config.toml
input = "log_mel"
encoder_isotropic = false
text_encoder_layers = 6
text_encoder_mlp_ratio = 3
text_encoder_inner_norm = true
text_encoder_moe = "expert_choice"
adamw_lr_other_params = 0.00099
max_grad_norm = 0.5
Rows from block 2 of the audio encoder of a small contrastive audio-text model, named by matrix and row number. Rows with one number within an expert belong to one neuron, the router's apart. Each number is 50 + 12 x the weight over its row's rms, rounded and kept within 0 to 99. All counts start at 0.
Before each expert's rows are labels from the 100 clips, of 14976, where the router gives the expert most weight on average: "responds to" is what is common among them. Only what is clearly more common there than usual is listed. The data: chords played on synthesised instruments.
# router: router (encoder.blocks.2.mlp.router.weight, 32x64, trained with AdamW), inputs 0-63
# up: expert up (encoder.blocks.2.mlp.up, 32x64x64), inputs 0-63
# down: expert down (encoder.blocks.2.mlp.down, 32x64x64, transposed), outputs 0-63

# expert 17
responds to: playing: arpeggio up; saw pad
router.17:46 40 42 56 56 58 40 49 56 34 41 76 37 60 43 48 43 46 31 37 52 46 63 42 57 63 64 61 43 55 32 64 51 62 62 58 46 37 57 33 70 20 38 26 63 64 44 34 57 27 35 41 48 60 56 53 37 37 50 33 48 50 48 66
up.0:57 80 49 53 59 60 64 23 65 62 40 75 47 43 47 50 64 42 48 51 68 34 57 45 46 46 45 72 71 74 57 28 27 49 66 52 65 41 42 37 48 43 55 64 43 38 47 53 51 42 48 58 39 44 54 45 40 33 47 32 55 47 56 41
down.0:48 77 54 75 74 58 42 61 38 65 46 44 52 30 24 47 63 40 45 69 49 62 48 49 42 37 53 48 51 42 54 27 63 67 50 37 63 40 69 47 44 35 53 44 51 31 49 46 47 36 52 41 59 55 41 40 40 55 21 34 53 61 46 48
up.1:66 67 42 70 33 54 46 35 39 36 52 54 42 51 70 71 29 30 55 46 55 61 59 29 35 53 42 42 44 55 39 38 28 68 61 54 50 62 48 51 37 46 40 71 53 37 51 37 44 63 42 65 33 44 27 47 37 43 47 32 52 43 58 48
down.1:54 44 71 54 47 51 84 62 36 51 46 60 28 51 46 54 39 46 57 45 40 41 54 63 42 33 56 27 48 68 48 40 39 70 65 60 54 41 74 61 42 64 81 37 69 37 65 54 37 41 50 36 46 46 54 63 56 53 50 37 53 45 49 47
up.2:26 49 52 35 30 42 57 55 83 48 55 47 56 60 32 45 65 57 44 56 47 66 27 43 54 56 40 52 53 41 47 42 52 57 59 51 38 53 70 54 37 47 64 57 50 58 64 51 48 73 58 48 53 56 49 50 10 79 45 61 50 44 52 42
down.2:48 49 72 53 51 62 63 76 37 50 60 58 35 77 45 66 37 32 41 43 44 70 69 53 53 60 66 66 45 51 31 41 51 36 42 61 38 38 50 46 59 48 55 55 55 49 66 51 72 52 45 41 18 50 44 51 46 37 49 58 50 63 60 65
up.3:55 51 63 44 69 55 53 39 44 84 72 52 66 47 40 55 54 41 50 42 48 64 46 55 57 54 46 38 49 66 45 47 36 42 44 66 37 53 34 57 38 45 58 23 29 57 26 32 55 47 43 44 68 41 47 64 33 56 54 65 46 37 68 65
down.3:42 37 42 44 53 43 49 52 56 42 36 52 30 56 57 51 45 70 28 57 36 65 69 65 52 46 52 38 22 54 59 43 24 42 77 51 58 41 54 54 51 62 50 58 50 57 44 24 62 60 74 44 49 60 52 52 31 57 64 61 41 51 72 61
up.4:47 42 56 53 53 50 42 68 40 43 61 69 46 40 75 60 67 46 46 58 69 49 32 65 59 52 36 25 39 51 36 50 45 66 38 39 50 48 61 28 41 49 50 50 67 72 45 57 64 34 75 48 48 63 39 46 71 44 31 55 41 60 51 38
down.4:52 46 27 49 52 73 64 41 63 67 50 45 58 28 50 23 48 57 56 35 28 55 50 53 60 43 49 58 49 32 47 64 48 56 32 43 59 56 48 62 44 59 38 23 49 40 35 60 57 21 51 54 48 55 45 45 64 52 51 55 85 53 51 48

# expert 10
responds to: vibraphone-like; playing: arpeggio up; instrument: square lead
router.10:34 51 35 42 54 48 43 55 50 46 54 52 54 22 61 55 45 40 58 59 43 52 33 44 52 35 39 67 38 61 64 19 47 35 39 48 51 72 42 51 42 57 41 43 35 35 59 67 38 59 49 59 42 18 31 46 36 50 31 70 51 53 51 42
up.0:42 55 35 42 43 36 48 46 46 53 42 41 84 34 56 46 37 38 61 67 35 51 53 43 37 42 43 55 49 70 54 39 58 44 68 37 32 50 55 61 66 37 54 60 55 43 55 54 37 35 43 62 44 32 48 31 44 71 75 28 66 50 39 46
down.0:52 49 70 46 50 51 68 42 51 39 43 80 53 31 50 45 50 49 56 35 49 63 58 49 38 51 42 63 46 33 54 50 50 46 48 48 46 51 52 21 46 41 72 75 74 42 38 84 68 44 48 29 41 46 42 54 37 58 43 50 56 59 64 41
up.1:24 60 46 37 40 25 42 45 54 46 61 56 47 40 70 51 45 62 46 45 53 55 16 51 69 63 51 44 11 43 56 32 40 34 53 40 52 56 46 35 64 35 40 42 56 55 45 42 41 59 45 61 72 50 48 49 46 46 40 48 64 55 45 35
down.1:48 34 53 56 76 51 55 86 29 53 48 61 45 31 47 49 54 35 51 45 40 42 47 65 45 43 30 39 65 73 55 48 44 63 47 51 51 50 38 75 52 56 51 55 31 58 49 69 42 38 53 56 65 45 25 47 60 50 53 48 67 40 52 29
up.2:55 30 51 61 21 74 57 59 48 33 45 57 52 43 53 55 44 69 74 25 50 33 31 59 57 57 41 56 61 41 55 42 42 35 51 36 54 71 42 48 48 56 64 32 44 46 25 55 53 49 39 46 39 56 50 45 39 36 62 34 57 54 33 65
down.2:43 53 38 30 60 58 50 62 60 48 52 51 48 52 55 59 33 66 35 69 51 68 55 76 38 62 32 45 49 58 81 29 49 52 45 53 48 67 40 57 45 42 42 26 39 39 51 72 37 69 43 70 48 61 57 36 39 70 53 54 47 51 53 56
up.3:25 46 37 61 52 57 64 40 77 52 53 51 49 52 50 41 44 82 48 44 35 65 41 50 44 58 56 34 54 40 44 57 40 47 37 76 49 23 73 32 57 56 47 55 47 34 62 62 48 49 33 62 54 47 52 55 48 73 62 52 47 55 30 48
down.3:47 55 61 41 54 36 47 67 78 48 50 55 35 47 47 36 46 62 64 45 43 41 40 49 67 57 31 58 53 59 25 35 48 54 61 56 43 52 45 37 38 62 59 75 33 68 53 48 57 45 41 55 46 66 68 56 79 47 41 55 63 40 43 78
up.4:56 58 45 39 63 38 54 41 37 47 45 59 84 34 89 35 45 52 68 51 30 59 47 43 40 29 63 45 44 41 53 33 59 41 51 64 54 40 41 39 72 45 55 57 48 50 35 63 57 53 56 55 36 41 75 39 52 44 43 57 59 50 48 47
down.4:41 36 39 59 44 36 51 48 60 31 51 61 67 51 37 30 46 67 69 46 49 63 67 60 48 48 48 69 61 63 51 46 53 45 49 57 49 45 54 59 17 67 58 77 39 45 42 60 59 52 43 38 81 47 47 51 33 37 40 62 67 60 42 46

# expert 28
responds to: arpeggio; playing: arpeggio down; thin (high-pass)
router.28:23 50 61 58 66 51 55 34 35 62 56 60 48 25 60 62 53 52 37 51 39 54 39 55 61 61 50 31 28 59 53 47 35 61 42 37 37 42 49 32 40 36 43 47 45 49 65 71 31 39 58 41 66 32 35 59 49 38 36 40 53 62 44 32
up.0:58 66 52 44 36 64 39 44 65 60 58 49 29 50 51 77 37 57 45 57 61 42 54 40 42 44 53 52 30 40 47 48 39 55 46 55 73 53 36 59 39 55 37 55 56 47 65 33 29 45 35 66 40 53 50 39 53 31 36 70 34 27 43 77
down.0:63 50 42 39 78 49 36 63 50 59 42 53 49 41 39 26 42 73 67 56 64 52 52 33 59 47 41 50 16 38 59 57 43 60 57 46 37 49 49 69 78 33 36 44 35 51 57 39 50 39 42 61 49 53 46 56 43 57 74 46 61 51 39 56
up.1:49 44 43 57 68 42 65 22 42 52 57 40 51 52 47 51 63 52 59 50 59 52 63 49 76 31 63 48 42 58 41 47 28 60 38 34 45 63 62 57 49 35 51 65 48 51 51 36 28 57 39 39 70 28 41 68 54 32 32 37 35 45 57 67
down.1:61 53 60 62 46 58 37 38 47 44 34 32 62 33 36 55 47 46 28 64 60 38 52 70 47 55 53 82 54 41 57 43 42 44 50 39 65 40 27 40 47 45 40 77 40 63 67 43 61 48 55 38 55 41 67 43 57 50 60 36 75 48 58 64
up.2:36 50 55 42 50 29 44 56 30 68 50 63 10 50 59 58 61 32 43 21 46 51 44 50 54 52 43 49 32 46 56 67 68 59 48 59 59 50 51 47 72 51 61 64 44 34 59 41 61 56 40 46 72 59 46 49 58 69 49 34 44 64 51 40
down.2:35 40 53 62 59 71 60 71 40 65 66 50 57 51 37 59 54 55 44 50 39 30 47 30 36 44 51 47 62 40 19 41 55 36 52 58 40 30 75 60 57 48 63 29 48 50 66 39 41 55 65 46 36 43 36 50 67 50 36 58 55 62 65 52
up.3:44 62 62 42 40 18 50 45 51 55 54 42 50 51 63 47 51 53 41 36 53 51 39 59 48 26 59 78 35 65 66 53 38 41 28 49 48 42 37 39 59 36 46 70 52 65 46 48 30 40 59 58 55 69 37 64 63 58 37 52 43 77 39 47
down.3:54 56 48 59 67 46 39 57 32 59 40 65 59 34 49 52 52 39 59 71 52 38 24 53 46 60 30 68 71 26 37 55 70 32 41 44 41 59 65 42 64 62 44 48 48 60 66 56 49 40 34 37 48 41 49 35 50 40 50 59 45 30 31 56
up.4:72 46 60 44 49 53 55 37 48 66 49 74 55 59 36 47 38 35 38 57 15 57 56 65 55 67 56 49 43 45 37 49 32 51 47 38 61 45 57 31 62 42 58 56 44 34 38 19 55 40 45 54 41 35 65 42 31 50 57 55 50 71 64 44
down.4:27 52 40 48 33 79 34 44 57 46 34 47 50 72 70 45 45 40 29 56 60 60 58 62 44 60 45 38 48 54 53 68 42 32 52 47 52 35 62 55 65 37 33 34 59 59 58 71 53 50 36 69 58 37 53 57 49 37 43 59 72 50 36 41

# expert 7
responds to: arpeggio; playing: arpeggio down; dominant 9th
router.7:73 52 61 51 27 41 38 42 44 33 59 62 71 39 59 63 74 45 33 52 67 61 53 57 42 60 38 41 47 51 69 43 49 67 44 50 32 38 57 44 61 39 72 46 47 63 39 64 58 40 70 51 49 37 37 57 32 65 61 34 51 58 56 40
up.0:80 48 60 58 35 59 43 47 33 46 41 49 50 51 45 72 52 49 53 49 65 57 48 34 55 24 38 60 58 50 47 59 56 39 48 57 47 58 63 68 45 54 53 71 52 34 66 61 17 68 72 41 47 45 72 46 50 50 40 41 25 51 48 49
down.0:54 44 62 58 32 45 58 61 66 62 51 60 60 47 50 51 44 42 51 42 41 33 44 20 81 27 64 59 57 46 36 57 64 60 47 51 63 57 53 55 68 51 45 38 58 56 37 45 65 55 45 35 22 23 58 46 49 45 47 56 61 32 48 33
up.1:41 53 41 26 53 42 59 55 42 51 44 59 60 61 65 66 47 57 74 50 41 50 69 50 59 33 59 64 43 53 60 53 50 62 64 68 46 49 50 61 48 48 65 54 40 44 46 36 62 35 56 75 36 40 49 42 27 81 54 58 35 69 32 65
down.1:58 50 45 37 58 58 49 58 59 32 52 36 50 32 57 60 54 32 57 27 46 21 37 50 50 35 51 48 64 46 52 48 32 53 49 56 59 62 50 71 38 53 74 49 63 49 48 81 66 49 56 50 41 53 34 53 33 32 68 47 58 52 76 56
up.2:44 69 60 25 60 58 46 47 50 41 41 43 47 26 40 41 36 62 59 57 43 39 54 48 44 46 46 37 58 50 50 46 41 60 51 47 40 50 54 68 51 33 59 35 37 30 63 62 41 37 63 58 65 43 45 63 47 58 56 60 54 76 49 93
down.2:38 63 38 49 56 41 77 65 43 20 47 52 60 16 53 30 55 43 50 52 59 35 47 64 58 32 32 47 38 54 56 50 34 55 58 41 49 45 63 48 41 55 35 62 64 53 36 54 52 59 64 75 54 38 40 47 42 42 49 39 49 52 74 55
up.3:41 44 52 66 51 63 40 50 35 41 37 25 56 68 62 47 56 59 58 70 64 56 35 32 49 54 45 35 35 60 35 38 52 54 35 34 64 43 78 41 60 52 60 45 43 32 56 46 51 61 30 59 62 54 46 43 70 53 74 43 33 46 63 59
down.3:43 33 35 72 59 50 29 52 31 55 56 77 61 69 57 35 60 71 55 75 45 29 58 57 48 39 42 56 48 33 53 37 54 71 43 74 42 43 58 39 67 59 50 43 50 48 42 63 51 59 33 46 48 57 62 36 46 55 45 38 50 51 65 45
up.4:62 59 50 57 61 62 41 49 63 63 46 76 68 28 64 40 53 59 42 63 47 50 27 52 55 62 62 44 37 49 50 51 40 43 73 56 52 45 35 57 66 73 28 50 51 42 34 46 56 62 56 44 44 33 69 51 55 58 28 25 52 60 47 34
down.4:52 53 37 59 46 29 40 34 37 52 59 35 45 72 64 59 58 36 42 65 63 54 48 22 73 70 65 48 54 51 63 31 59 38 25 42 61 47 41 21 45 52 55 46 45 66 53 42 55 54 46 50 27 48 57 50 46 57 60 68 44 57 51 41